config.yaml
encoder_qk_norm: false
text_encoder_norm: "layernorm"
text_encoder_positions: "learned"
beta2: 0.95
beta1: 0.95
final_lr_fraction: 0
Rows from block 3 of the text encoder of a small contrastive image-text model, named by matrix and row number. Rows with one number belong to one neuron. Each number is 128 + 24 x the weight over its row's rms, rounded and kept within 0 to 255. All counts start at 0.
Before each neuron's rows are labels from the 100 texts, of 14848, where the neuron reaches its highest value: "fires on" is the input token at the peak. Only what is clearly more common there than usual is listed. The data: scattered letters and digits in many colours.
# fc1: MLP up (text_encoder.blocks.3.mlp.fc1.weight, 1536x384), inputs 0-191
# fc2: MLP down (text_encoder.blocks.3.mlp.fc2.weight, 384x1536, transposed), outputs 0-191

fires on: "and"
fc1.514 [129 137 128 131 161 129 139 124 136  86 109 129 133 132 130 138 129 107 101 127 128 136 148 117  87 128  96 131 139 153 117 119 134 122 130 129 157 148 142 135 131 108  93 142 119  91 126 128 121 166 115 130 113 132 103 118  35 128 130 114 154 125 116 134 133 152 146 104 126 127 135 121 147 128 117 129 185 116  98 113  84 121 130 227  93 120 128 154 125  87 123 165 129 107 113 140 103 151 127 127 147 119 126 147 129 130  92 101 128 123 145 160 152 198 124 130 119 123 126 129 122 157 129 127 169 133 155  57 122 131 150 136 130 127 109 127 143 108 136 108 132 128 117 135 130 125  61 126 127 147  49 133 133  86 146 165 156 129 153 128 135 125  86 140 163 124 120 124 102  84 128 123 132 109 130 123 163 131 103 109 132 126 128 150 138  61 129 129 100 130 138 128]
fc2.514 [136 149 142 150 125 118 130 126 132 125 124 131 127 119  99 145 123 131 122 134 126 118 138 127 133 123 122 160  59 141 124 130 136 147 115 130 142  98  92 132 106 118 109 120 147 103 118 153 121 109 139 105 127 128 113 128 159 129 129 128 166 151 123 129 128 146 130 124 139 130 143 143 124 127 131 133 129 164 120 179 134 141 122 125 117 130 147 130 182 128 140 135 169 128 135 143 160  84 121 127 127 137 186 140 107 151 170 124 131 158 113 125 168 111 122 131 110 133 128 145 142 156 167 125 114 135 107 122 147 126 124 116 198 136 148 130 126 130 125 136 149 136 130  90 132 129 125 183 131 120 138 106 128 129 128  84 128  93 138 126 154 113 106 134  83 101  95  96 132 148 128 109 163 131 137 137 130 123 130 119 138 146 135 101 134 128 148 148  83 124 130 129]

fires on: ","
fc1.357 [135 157 180 133 128 132 145  20 122  53 131 125 146 100  63 157 124 128  45  95 126 149 131 108 142 128 140 152 114  94 115 126 149 140  85 131 128 129 123 109 135  63 128 127 127 132 147  73 139 130 131 129 165 123 127 133 136 137 121 128 126 128 149 143  98 116 128 164 130 130 129  65 130 124 114 110 131 118  80 139  61 124  93 137 110 145 104  97 113 111 121 131 122 152 150 134 127 127 143 132 182 127 127  71 149 127 146 125 114 146 182 113 120 174 197  96 136 118 128 129 183 124 130 129 104 115 125 118 148 107 123 133 114 127 128 159 127 125 198 131 126  89 130 123 102  99 133 103 110 126 130 127 149 126 130 126 121 127 124 100 137 116 128 128  52 161 129 127 123 112 121 105 129 102 127 147 126 156  78 130 128 118 147 127 139 121 108 135 129 122 142 131]
fc2.357 [122 127 123 112 151 135  69 185 121 138 133 113 120 121 128 134 132 130 213 203 135 133 220 128 124 127 131 141 129 122 128 109 131 153 151 116 115 128 111 154 143 143  96  93 110 120  50 101 132 223  94 125 124 149 127 114 128 119 125 127 158 130 130 133 162 177 105 174 128 126 129 129  93 132 187 119 129 132 155 128 124 118 170 130 132 128 122 148 200 129 132 208 132 123  70 163 163  73 117 138 124 136 139 128 141 105 126 158 128 170  78 128 137 138 131 133 131 110 137 148 127 123 120 122 129 131 132 131 136 127 137  85 191 128 159 128 124 131 112 142  89 145 122 128 135 133 127  74 116 140 115 130 127 137 116 129 121 118 129 122 117 111 132 136 119 140 126 129 125 116 116 137 127 120 138 119 125 144  97  59 142 137 126 165 125 141 141 120 194 126 126 130]

fires on: "purple"
fc1.194 [130 144 132 126 127  99 127 108 111 129 182 123 151 131 110 125 130 129 118 111  40 130 120 129 113 112 128 132 129 131 126 128 180 131 119 143 132  96 129 123 132 128 131 133 139 103 134 142 135 150 109 158  82 107 132 127 128 127 128 124 135 131 166 112 163 115 133 128  74 115 128 127 126  20 164 138 148 128 104 107 138 125 126 164  98 127 128 115 116 168  96 154 140 163 133 128 173 129 133 153 131  38 125 129 101 136 186  22 126  72 138 124 143 161  69 130 136 129 134 163 104 151 129 123 110  76 128 117 134 125 121 110 128 118 127 127 137 127 128 145  47 125 126 119  94 128 130 116 115  97 175 128 151 121 116 152 126 115 115 161 125 110 120 133 115 128 148 163 146 143  86 120 105 127 129  96 122 146 121 117 128 171  95 135 123 112 126 198 122 122 220 116]
fc2.194 [139 126 128 130 128 119 128 255 130 117 138 186 104 128 150 128 122 133 178 141 129 124 120 128 130 127 110 145 165 130  92 130 142  98 132  95 126 131 126 123  78 143 127 127 127  77 130 129 116 122 146  99 114 123 122 129 130 112 127 127 129 154 131 128 156 126 127 143 137 128 127 143 114 130 126 112 127 124 147 149 135 127 125  83 129  81 133 130 131 128  95 178 129 134 150 140 112 135 116 126 105 129 133 128 133 135 131 148 148 128 138 135 144 132 127 128 126 125 125 147  46 123 140 135 135 145 127 131 125 149 113 122 123 118  90 133 128 118 200 133 126 139 151 150 131 128 116 220 111 111 112 126 157  69 127 130 130 124 126 131 156 120 129 131 111 158 132 123 161 133  95 122 120 132  64 123 137 131 119 131 109 140 134 132 134  89 114 127 144 108  25 127]

fires on: ","
fc1.604 [125 132 141 134 128 123 124 146 172 102 144 113 123 123 206 127 141  85 111 127 129 140 130 130 135 135 122 119  63  73 155 143 110 128 130  55 129 121 130 124 139 178 188 139 118 108 146 116 130 140 134 176 130 135 163 106 148 138 128 127 142 201  81 146 112 125 129 175 135 130 148 125 164 131 137 127 114 119 147 144 147 128 124 135 105 119 128  60  87 131 113 128 117 192 166 121 128 126 130 144 136 168 137 131 132 146 143 167 125 131 137 127 127 128 130 163 126  72  82 129 148 129 115 128 128 154  59 132 127 137 124 135 128 122 126 141 125 108 107 126 106 126 141 127 127 124 143 150 129 127 151 136 126 155 138 131 152 125 113 122 148 155 107 113 119 127 129 142  93 128 128 122 139 117 181 201 107 159 122 114 128  87 125 125 133 129 178 133 130 111 135 108]
fc2.604 [142 133 118 120 179 119 120 132 155 142 117 155 129 111 127 129 132 149 126 174 131 129 152 136 173 130 142 137 177 138 222 112 128 118  80 122 176 124 129 130 119 128 128 123 158 131 127 127 120 151 126 113 127 220 121 101 118 148 128 135 137 128 139 112 129 117 150 159 127 144 145 128 147  68 129 143 118 129 131 104 100 127 128 173 125 130 100 150 131 126 135 105 129 128  77  78 158  18 119 145 123 124 128 121 150  98 127 151 112 127 104 137 152 117 114 127 162  73 190  93 152 111 114 107 128 131 128 128 133 131 134 157 128 134 162 132 128 128 153 107  67 140 128 130 139 132  87  97 159  66 107 147 113 127 128 127 136 116 118 128 102 107 103 149 127 112 174 152 116 132 120 117 122 124 126 115 149  93 128  91 152 126 140 180 128 152 119 139 124 131 116 130]

fires on: "and"; "blue"; "yellow"
fc1.570 [128  65 138 183 128 128 136 255 127 117 131 129 158 144 183 121 102  88  95 111 126  95 127 100 146 133 130 115 108 111 112 103 128 124 111 188 159 140 121 131 128 150 101 122  94 161 132 128 132 104 175 126 119 142 128 135 139 131 112 175 129 126 120  72 153 154 120 125 129 137 112 144 151 125 130 106 115 138 138  74  99 132 126 147 124 124 102 115 144  86 170 103  84 122 129 137 130 176 139 127 106 191 146 114  95 138 136 139 126 116 128 129 109 133 124 126 135 135 157 102 189 116 109 113 121 129 119 127 136 119 117 114 112 133  71 137 143 121 109 124 126 138 209 144  67  88 162  96 143 122 122  97 143 115 132 128 134 139 123 115 127  64 144  92 134 143 130 135 144  92 163 139  87 114 114 158 167 119 121 158 129 104 115 118 128 127 108 130 141 128 114 135]
fc2.570 [116 128 129 127 137 164 134 115 145 193 104 149 114 128 113 137 127 134 159 113 124 143 126 128 146 138 143 120 195 166 131 138 128 163 130 124 104 182 135 132 133  86 120 115 128 133 200 129 136  89  95 125 113 140 129 142 134 175 150 126  95 106 136 171 125 107 128 151 139 125 172 107 135 135 128 120 143 134 128  76 166 119 101 132 125 127 123 127 118 147 131 218 128 129 134 125 131 126 107 136 135  90 134 164  96 140 125 111 132 124 142 119 150 152 131 121 156 103 128 223  26 129 107 130 128 126 111 166 147 116 129 171 140 114  93 128 112 184 116 140 138  79  81 179 131 151  44 171 128 137 121 114 131 133 127 105 145 149 153 121 129 183 146 129 171 180 125 137 118 135 124 114 125 100 124 116 141 107 111 130  79 128 116 108 123 142 118 161  93 127 112 117]

fires on: ","; "blue"
fc1.559 [148 125 137 216 128 147 108 135 161 123 177 109 129 153 150 126  81 168 145 103 123 138 128  90 137  79 102 148 179 127 127 128 140 106 123 230 125 175 136 112 165 105 139 118 129 122 135 139 165 132 140 126 132  64 106 116 149 124 108 134  39 143 156 127 118 112 132 122 130 131 151 125 143 112 142 124 127 149 141  96  95 127 101 117 122 118 108 134 140 130 128  69  91 128 117 125 123 131 136 125 101 130 128 159  77 129 129 136 103 132 114 127 118 128  94 137  79 129 126 123 140 140 126 127 115  63 146 109 150 114 140 118 159  98 151 129 152 132  92 117 131 152 127 127 101 135 119 123 111 114  76 198 137 117 160 166 130 109 109 127  65 105 129  73 104 120 134 140 141 122 128 130 133 142 154 128  97 129 126 132 125 151  70 123  92  98 120 165 121 148 111 123]
fc2.559 [177 130 151 113 128 128 129  99 128 115 127 150 197 136  52 159 118 135 133 130 126 121 128 124 140 129 173 106 127 123 133 135 124 132 162 109 164 147 136 165 109 117 127 143 125 122 189 124 160 151 135 128 129 123  81 141 131 138 125 115 186  70 143 121 162 195 129 128 140 128 127 130 110 134 131 111 128 114 125 153 132 131 170  83 125 115 122 139 117 146 121 134 130 127 125 134 163 135 130 231 129  99 110 167 237 128 140 136 127  81 124 125 138 132 150 115 133 151 129 129  94 108 116 121 115 128 135 135 134 123 132 138 142  99 125 142 181 124 101 134 130 192 143 164 122 136 128 149 118 134 125 139 133  68 129 144 108 145 127 127 128 175 119 148 129 149 121 109 127 126 139 119 130 140 171 130 105 122 139 138 127 134 128 133 128 115 120 171  75 127 125 127]

fires on: "and"
fc1.565 [121 162 126 141 138 121 128 122 125 114 130 128 128 128 154 127 129 120  62 157 149 110 137 164 128 207 137 123 108 162 134 152 121 123 135 122  80 139 102 131 125 151 125 114 135 184 124 126  68 125 109 135 121 128 145 132 153 125 179 139 128 128 130 127 142 129 133 128 124 146 125 132 109 115 183 128 126 137  69 104 120 128 129 158 151 126 127 126 135 132 126 169 127 147 142 129 177 127 131 120 132 129 138 185 128 133 136 145 128 128 155  97 128 130 128 127 147 129 130 178 167 109 115 135 125 212  96 138  85 136 178 124 127 121 121 129 133 149 131 142 127 152 128  97 135 123 137 120 118 173  19 129 133 137 131 134 133 123 156  69 222 127 136 124 102 111 135 128 128 105 143 139 100 133 147 126 120 124 123 120 117  92 117 139 127 138 149 171 128 139 136 116]
fc2.565 [156  97 130 130 134 101 147 130 188 127  71 133 148 143 120 136 139 142 124 128 127 115 183 141 147 127 107 113 119 133 127 142 136 137 129 131  90 135 180 118 125 134 132 116 122 142 137 113 128 171 132 114 126 128 105 141  85 130  94 128 141 144 130 128 122 131 124 155 147 120 105 132 115 134 157 126 137 128 185 127 108 143 134 142 193 137 111 141 128 129 105 110 128 117 156 135 123 185 130 114 108 128 128 100 149 129 126 135 139 131 128 154  93 128 186 147 145 132 128  88 126  36 103 120  81 141 123 153 146 149 131 122 128 128 142 193 134 100 122 128 108 133 136 122 143 129 151 130  96  62 112 133 119  68 137 144 107 103 130 129 139  68 123 132 161 130 152 162 128 170 128 115 134 133 155 124 152 141  94 119 147 125 178 123 124  44 132 146 128 129 125 202]

fires on: ","
fc1.239 [151 170 133 127 124 127 200  68 104 114 158 117 128 121  55 134 147 126  52 127 113 128 120 123 144  94 131 105  96 114 131 136 100 166 111 136 136 133  73 129 163 113 134 130 132 120 145 137 130 112  97 130 123 123 121 123 168 120 114 109 137 127 128 123  98 129 110  86 129 137 166 115 124 127 128 128 152 132 132 131 128 144 138 124 107 132 101 127 121 132 135 129 143 123 127 139 136 128 127 176 118  83 139 130 150 113 132 128 127 149 168 124 126 125 182 131 118 141 103 127 140 127 127 209 112 124 117 128 131 131 105 143 124 126 123 140 124 110 130 129 117 141 181 127  88 131 121 134 157 178 183 128 166  77 190  68 129 121 147 125 126 128  90 143 136 117 134 160 154 139 125 126 191 121 128  74 126 224  89 127 132 128 118 114 130 125 141 128 124 144 129  68]
fc2.239 [ 99 128 133 152 127 118 129 183 169 130 136 128 129 113 147 120 130 126 223 118 123 127 190 129 189 126 136 199  80 134 129 129 153 108 127 131  95 159 115 132 123 129 141 127 112 128 140 131 148 134  93 124 126 117 158   3 128  78 124 127 104 127 129 150 127 112 120 176  85 113 134 134 127 136 119 132 118 139 129 142 144 118 123 150 129 126 140 115 166 131 136 127 122 124  93 132 126 124 129 112 178 129 136  98 119 134 133 148 128 155 125 164 141 132 109 122 159 128 129 130  95 135  99 107 130 137 145 122 124 125 128 127 131 125 139 107 125  97 107 164 129 114 143 128 128 129 133 106 121 139 119 164 131 151 136  63 135 126 149 134 111 127 134 143 142 127 139 115 122 123 126 135 127  97 130 192 158 134 124 127 116 127 136 141 129 143 122 148 127 127 124 187]

fires on: "and"
fc1.197 [109 146 132 146 192 142 176  73 148 154 150 127 109 120 138 127  97 147  90  82 132 129 123 128 113 165 128 128 128 134 125  80 121 161 127 173 125 127 122  74 126 114  98 168 130 129 121 169 122 145 128 100 137 170 142 128 109 123 150 104 162 120 127 128  94 147  48 142  84 128 141 133 108 103  87 130 165 135 127 127 114 128 177 128 113 126 114 122 105 128 130  94 128 139 128 115 130  81 129 127 130 126 125 131 126 106 170 110 137 135 132 127 133 170 137 103 123 128  88 128 104 153 125 128 130 100 184 140 111 123 129 101  86 125  81  63 162  22 164 131 127 105 127 112 117  99 124 121 138 127 123 133 118 166 151  99 118 137 112 117  43 128 128  84  94 156 156 126 141 119 118 126 124 129 142 151 129 129 115 121 165 133 130 128 132  72 131 162 100 169 128  99]
fc2.197 [183 157 128 129 129 153 123 145 167 141 146 143 141 112 127 127 131 144  64 120 126 123 137  91 134 120  13 134 133 178  63 143 120 108 128 119 127 143 120 107 125  48 144 117 146 152 117  95 147 137 128 124 135 103 112 125 135 126 127 118 145 129 111 116 108 161 136 147 139 182 125 124 128 113 131 133 123 187 136 169 147  98 210  89  88 119 136 116 132 134 127 150 141 130 133 145 132  91 124 119 133 118 178 123 172 105 133 123 111 100  98 111 187 155 136 135 143 133 176 133 155 137 119 124 128 144 180 145 123 115 172 104 100 152 174 125  99 155 133 141 141 146  87  92 139 124 128 120 132  78 133 129 130 116 160 149 148 127 134 117 116 158 108 153  64  95 134 118 140 131 132 135 136 127 131 134 150 112 134 105 121 134 128 128 124 128 145 123  94 135 128 131]

fires on: "purple"
fc1.423 [128  75  46  64 142 110 105 153 144 131 138 125 134 132 126 103  92 127 168 122 117 129 130  42 125 129  69 161 178 158 103 127 141 104 130 141 126 135 170 133 128 133 114 130 149 102 126  85 163 126 108  98 122 125 128 123 129 114 123  97 157 123 147 130 128 117 113 133 131 118 130 106 137 114  94 128 122 124 169 103 126  88 130 129 126 126 128 126 140  69 123 109 133  90  63 208 119 131 144  97 125 115 121 129  95 137 126 121  81  89 127 119 115  95 140 121 131 131 171 130 128 166 128 121 133 107 124 131 132 128 114 128  94 136 122 128 103 139 122 125 167  39 121 134 160 145  86 158 121 101 108 149 123 128 149 115 128  77 107 114 141  76  94 147 127 126 107 137 123 135  91 125 134 130 118 143 143 128 130 129 113 133 128 165 116 115 127 127 127 169 117 137]
fc2.423 [129 101 131 127 120 130 128 117 128  87 126 126 152 130 115 123 126 121 134 128 125 119 156 121 120 116 126 126 119 124 104 162 120 112 131 132 103 132 120 136  84  80 134 133 129 128 109  87 131 131 129 128 132  50 102 125 138 129 101 131 121 134 129 110 127 117 128 128 126 132 143 131 137 124 186 122 124 156 123 130 147 143 144 126 127 128 142 130 139 146 143 132 129 130 122 125 125 126 156 125 220 138 199 113 158 123 123 118  98 155 131 129 128 129 239 131 126 203 130 121 120 125 138 137 129 100 128 102 152 124 164 129 133 122 147 107 132 165 131 134 114 128 128 104 117 121  70 156 222  95 176 132 102 126 138 137 121 120 119 139 128 137 186 126 141 132  97 128 125 133 129  36 172 119 111 142 115 123 128 113 132 130 128 127 127 131 147 129 178 133 130  48]

fires on: "and"
fc1.751 [127 130 129 129 128 132 129 149 126 137 128 105 151 122 129 131 144 124  70 127 131 127 132 125 101 125 100 133 128 168 135 128  95 128 109 178 126 130 127 128 103 110 131 128 107 134 124 137 121 152 130 128 145  87 130 142 133 142 138  87 137 126 123 117 177 151 134 144 128 131 115 195 126 120 127 128  96 155  88  91 101 128 120 118 114 127 129 127 134  89 130 131 123 123 136 152  87 145 133  83 124 131 127 124  95 160 149 117 193 129 128 170 128 184 140 127 140 124  88 121 133 138 129 129 132 131 210 139 135 125 119  80 127 132  94 110 127 132 165  89 127 128 134  62 154 122 135 124 146 135 102 128 119 152 137  89 134 177 128 128 130 124 103 130 158 128 101 152  97 117 127 142 153 160 146 133  92 178  28 122 148 125 125 122 116 128 128 166 133 134 131 128]
fc2.751 [174 140  95  65 105 161 166 126 120 142 146 126  35 124  83 115 127 131 105 130 128 151 140 120 128 116  73 129 129 142 212 132 129 160 126 121 128 117  93 153 127 125 136 141 152 114 167 130 130 129 144 126 133 115 128 119 127 132 233 128 188 119 125 118 109 135 128 117 136 131 116 124 141 144 110  69 142 150 127 129 149 124 117 155 146 144 123 102 163 137 122 128 132 123 141 126 107  79 103 157 118  94 127 125 147 126 122 126 130 116 100 137 128 122  99 180 120 155 129 145 124 132 125 129 134 126  99 127 135 108 128 130  87 127 119 127 137 116 135 128 123 128 126 123 131 128  97 175 127 134 136 127 105  75 147 120 158 127 150 127 108  85 132 136 183  70 131  96 124 140 131 166 132 140 126 163 133 119 126  68 156 127 130 108 137 123 144  81 115 115 132 129]

fires on: ","
fc1.588 [116 127 119 117 129  60 142 119 155 158 148 127 127 128 109 127 144 124 127 139 130  99 119 127 112 145 132 115  57 129 134  87 127 103 113 135 118 134 131 129 131  99  46 137  99 165 158 150 160 155 127 144 120 145 128 104 152 145 129 104 210 132 141  74 125 123 118 156  97 129 180 152 127 129 133 129 173 129 127 127 119 130  94 136 115 121 129  53 124 109 169 128 128 122  70 123  99  86 121 162 117  77 134 123 128 174 161 142 128 125 132 153 125 168 127 133 145 126 133 120 146 126 118 128 119  98 201 124 166 101 125 106 118 123 117 131 165 148 131 191  79 127 187 123 129 120 146 128 131 134 132  99 124 126 165 130 128 144  92 114 117  23 125 119 128 162 124 173 127 123 150 160 138 125  76 129 175 128 126 114  97 126 133 128 128  55 158 160 122 142 120 101]
fc2.588 [123  93 109 146 137 148 133 136 162 135  89 130 128  92 128 142 124 180 130 111 115 133 116 151 131  97 112 123 130 160  81  92 116 117 125 113 127 128 171 123 117 111 105 109 124 106 146 125 108 131 129 125 126 145 130 133 128 121 124 133 136 130 129 116 125 126 133 103 135 128 128 122 153 134 108 134  98 127 117 134 121 118 122 154 119 182 120 112 127 253  78 127 159 125 139 139 123 130 107 128 131 140 135  61 138 106  93  42 135  82 116 124 132 110 135 111 128 130 131 137 106 136 122 116 124 143 128  59 103 136 105 130 151 124 120 128 127 115 147 104 129 127 126 142 141 130  99 128 113 179 120  79 117 111 120 109 128 134 111 120  91  93 134 176 119  82 151 122 130 138 118 129  72 141 120 141 127 128 116 125 123 145 127 116 130 128 158 130 122 136 129 132]

fires on: "purple"; "pink"
fc1.266 [125 181 123  72 126  84 129 133 128 127 149 164 132 135 170 111 139  96 128 106 128 131 128 134  94 126 130 140 111 117 159 179 147 166 130 153 122  98 129 128 119  94 108 218  60  99 124 212 127 152 122 113 160 128 126 180 148 156 104 132 128 130 117 145 125 128 106 161 121 123 119 128 135 116  63 126 130 134 128 125 126 129 127  95 104 151 128 104 107 124 127 139 138 128 129 126 139 130 132 127 123  99 126 132  69  97 117 137 128 194 154 128 127 143 112 167 128 137 128 102 128 150 116  92 114  93 128 122 159 121 125 101 113 219 126 121 112 129 141 168 121  89 126 192 204 133 128 127 188 124 126 137 115  96 106 144 128 112 120 118 128 123 157 121 128 211 131 127 136 119 112  93 169 144 130 111 142 166 129 125  94 146 130 126 127 121 137 107 155 151 126 125]
fc2.266 [115 108 127 167 118 127 142 111 129 134 110 116 125 132 133 124 132 130 100 121  92 149 121 137 116 123  97 124 129 115 132  98 139 101 123 126 135 128 144 128 162  96 153 112 180 121  92  77 131 128 123 121 120 128 119 127 125 190 127  46 170 115 129 120  67 125 115 105 105 128 142 143 117 107 127  91 141 126  99 149 125 129 118 151 131 158 130 105 106 125 130 134 137 111 144 194 126  92 134 129 139 125 126 102 120 117 127 129 151 133 128 123 119 126 110 131 108 126 127 128 123 129 198 123 122  88 127 110 129 125  79 105 129 128 123 129 131 119 142 138 128 117 141 140 127 127 140 126 236 122 129 137 128 169 115 124 130 126 120 130 147 119 130 181 121 124  94 129 122 141 118 114 135 151 121 147 146 139 118 171 176 130  72 128 125 168 126 130 172 126 128 128]

fires on: "and"
fc1.19 [129 118 128 158 126 125 146 118 131 206 137 122  70 117 143 136 153 125 137 137 145 143 154 127 112 132 194 130 113 124 158  91  76 134 121 135 158 133 120 124  99 142 123 100 122 133 135 120 127 125 125 182 109 165 118 133 102 128 128 120 107 173 127 125 154 130 166 130 196 131 130  92 133 125 134 111  86 133 119  86 125 116 137 141 126 121 122 120 125 126 186 152 176 143 134 146 125  70  70  92 130 125 124  96 142 131 157 107 130 142 168 128 132 121 194 123 123 131 172  71  56 127 147 128 116  74 145 147 120 127  75 125 133 120 187  83 148 128 132 152 127 124 143 131 141 128 127  87 155 128 120  86 110 128  61 134 127 134 142 132 138 193 117 120  74 144 130 127 135 126 150 127 120  71  52 128 128 137 139  81 127 108 136 130 140 144 124 127 149 126 131 115]
fc2.19 [161 142 119  98 122 148 138 146 109 109 110 123 129  75 113 110 124 124  48 134 130 148 134 120 126  97  37 135  91 110  70 128 147 126 120 118 131 164 149 121 122 170 150 128 140 135 133 158 131 125  88  93 136 105  89 119 136  95 153 128 107 125 129 119 130 119  69 127 124 106 136  97 132 106 135 130 129 144 128 108 128 126 133  73 139 107 128 129 130 125 136 113 124 126 128 154 122 109 163 147 113 122 130 124 149 107 137 126 127 104  75 112 173 124 124 139 154 143 127 111 101 128 127 128 127 130 116 123 116 109 132 119 154 132 129 117 114   0 126 117  71 142  79 128 127 128 125 117 134 165 128 144 111 124 142 111 133 106  58 128 115 126 105 143 117 114 129 122 186 135 109 135 129 237 135 115 167 121 138 138 113 151 123 141 126 123 108  90 127 101 120 218]

fires on: "purple"; "4"; "yellow"
fc1.415 [117  93 122  92 131 129 154 238 104 108 121 141 115 128 148 125 127 170 126 117 131 154 115 108 123  98 138 127 157 128 206 133 129  98 107 112 146 117 144 143  88 193 132 117  94 123 148 111 132 151 130 108 176 112 150 128 127 138 131 133 158 129  83 152  93 125   0 150 147 128 132 134 137 144 142 122 132 114 183 110 125 142 134 133 133 140 133 125 158 185 138 128 107  95 131 153 178 132 129 141 103 136 129 128 149 129 160 129 110 213 132 136  87 129 123 120 104  99 141 106  92 121  80 195 167 130  80 165 129 130 136 134 151 175 122 148 145 108 127 128 119 109 128 135 140 124 109  69 126 110 128 124 129 112 127 147 127 141  93 142 115 136 131 128 129 155 157 128 131 120  90  88 127 129 106 128 128 124 135 134 119 121  81 183 131 129 129 145 128 130 131 125]
fc2.415 [144 126 140 115 128  97 138  84  71 152 114 124 108 128 104 136 126 132 153 124 129 142 138 124 141 127 167  89 122 127 146 134 127 104 113 115 132 124 117 116 124 131 144 141 169 136 143  98  69 127  94 128 139 156 176 140 128 175 126 143 109 119 131 132 126 105 177 128 134 121 129 151 147 131 137  82 137 214 124  56 126 128  95 130 125 128 174 139 144 132 125  96 128 126 129 125 133  73 128 128 133 134 142 127 247 116 111 124 162 138 128 119 209 102  93 143 126 128 125 139  82  86 132 143 124 127 114 117 128 125 126 127 135 169 124 125 133 128 140  86 122 126 122 135 114 121 116 131 161 116 137 178 109 131 123 121 166 141 122 121 142 119 129 123 129 136  44 117 197 140 131 127 127 124 137 136 150 140 147  48 138 134 175 150 113 158 123 118 127 112 125 127]

fires on: ","
fc1.754 [129 140 135 157 116 129 103 125 120 113 136 144 127 105 123 132 154 163 117 128 168 127  93  61 130  99 215 107 115 146 130 145 109 164 126  33  86  87 104 126 130 133 174 129 138 150 130 126 135 134 171 185 109 129 107 130 140 122 131 152 131 123  28 128 156 120 126 130 115 133 126 134 173 135 178 134 139 128 128 105 184 138 128 126 166  99 146 124 178  94 163 137 137 173 126 145 128 156  79 169 128 149 131 115 146 121 130 126 132 127 130 114 129 114 161 115 137 125  73  90 171 114 113 128 129 126  64 122 112 149  94 127 128  83 109 143 173 147  80 132 109 136 118 120 111 145 125 132 143 143 131 139 129 128 129 137 106 152 136 134 139 148 130 126 133 126 135 152 139 127 124 126 179 129 144 110 125 103 129  98 121 128 126  71 245 128 142 150 144  79 128  93]
fc2.754 [100 127 128 120 134 131 118 175 148 120 143 148 155 116 133 129 128 120 168 119 128 130 149  80 128 139 216 128 123 112 132 128  98  81 102 124 120 147 115 116 129 150 134 133  98 147 136 109 131 124 118 129 120 117 129 110 122 129 117 131 151 131 145 134 129 122 117 107 126 131 106 127 118 143 101 122 129 128 127 106 159 126 115  67 129 159  86 145 132 118 117 133 145 121 124 126 129 142 103 131 128 130 127 152 129 129 126 179 108 126 132  91 161 128 109 122  72 102 134 113 162 119 157 139 129 115 125 107 131 128 132 145 121 136 136 119 129 127 189 146 169 128 129 151 109 134 136  79 131 127 127 140 123 131 131 153 133 140  61 124 123 109  75 125 121 137 138 128 129  87 151 109  82 130 127 128 129 132 100 181 113 126 130 107 135 129 134  79 141 152 120 136]

fires on: ","
fc1.549 [141  70 130 135 107  64 143 113 130 113 168 141 128 104 118 194 158 129 110 128 183 128 127 134 129 160 123 123 123  72 124  78 125 120 126 133 163 128 162 104 154 155 129 131 123 129 100 128 141 127 128 126  74 139 151 128 160 136 157 128 101 129 133 134 108 175 114 109 128 145 171 102 125 137 127 125 127  40 128 129 108 126 183 114 135  63 109 125 172 130 127 125 177 153 128  71 132 130 134 120 140 127 143 124 114  88 132 126 135 132 131 192 119 141  99 111 163 166 136  79 154 112  80 153 126 110 128 123  95 147 126 195 129 115  76 128 104 129 156 143 129 135 138  87 130 104 140 139 126 161 147 122 104 134 126 139 124 105 121 109 170 151 132 128 129 167 117 135 170 105 130 127 156  84 135 131 128 176 144 128 129 127 128 127 155 139 120 116 148  88 129  84]
fc2.549 [117 133 169 118 139 154 119 128  79 127 136 134 118 128 127 137  95 115 255 132 128 117 106 157 152 126 102 127 134 137 119 128 117 126 116 132 127 109  73  84 109 194 139 127 127 196 137 123 118 146 122 139 124 131 142 124 144 112 128 103 100 130 129 163 135 127 128 126 126 132 127 148 129 147 102 127 121 123 128 128 129  97 109 122 127 139 121 127  91 125 163 140 135 128 122 128 130 115 144 124 112 138 133 121  75 145 128 142 131 114 128 120 138 128 120 129 192 121 125 127  94 129 158 128 134 216 126  82 121 120 113 130 168 132 128 132 124 128  27 130 130 127 155 132 128 132 127  68 125 134 122 152 123 142 140 128 138 133 133 132 106 121 129 134 118  78 114 129 134 127 121 108 124 123 128 127 100 133 121 150 172 165 150 134 126 127  99 165   7 126  95 143]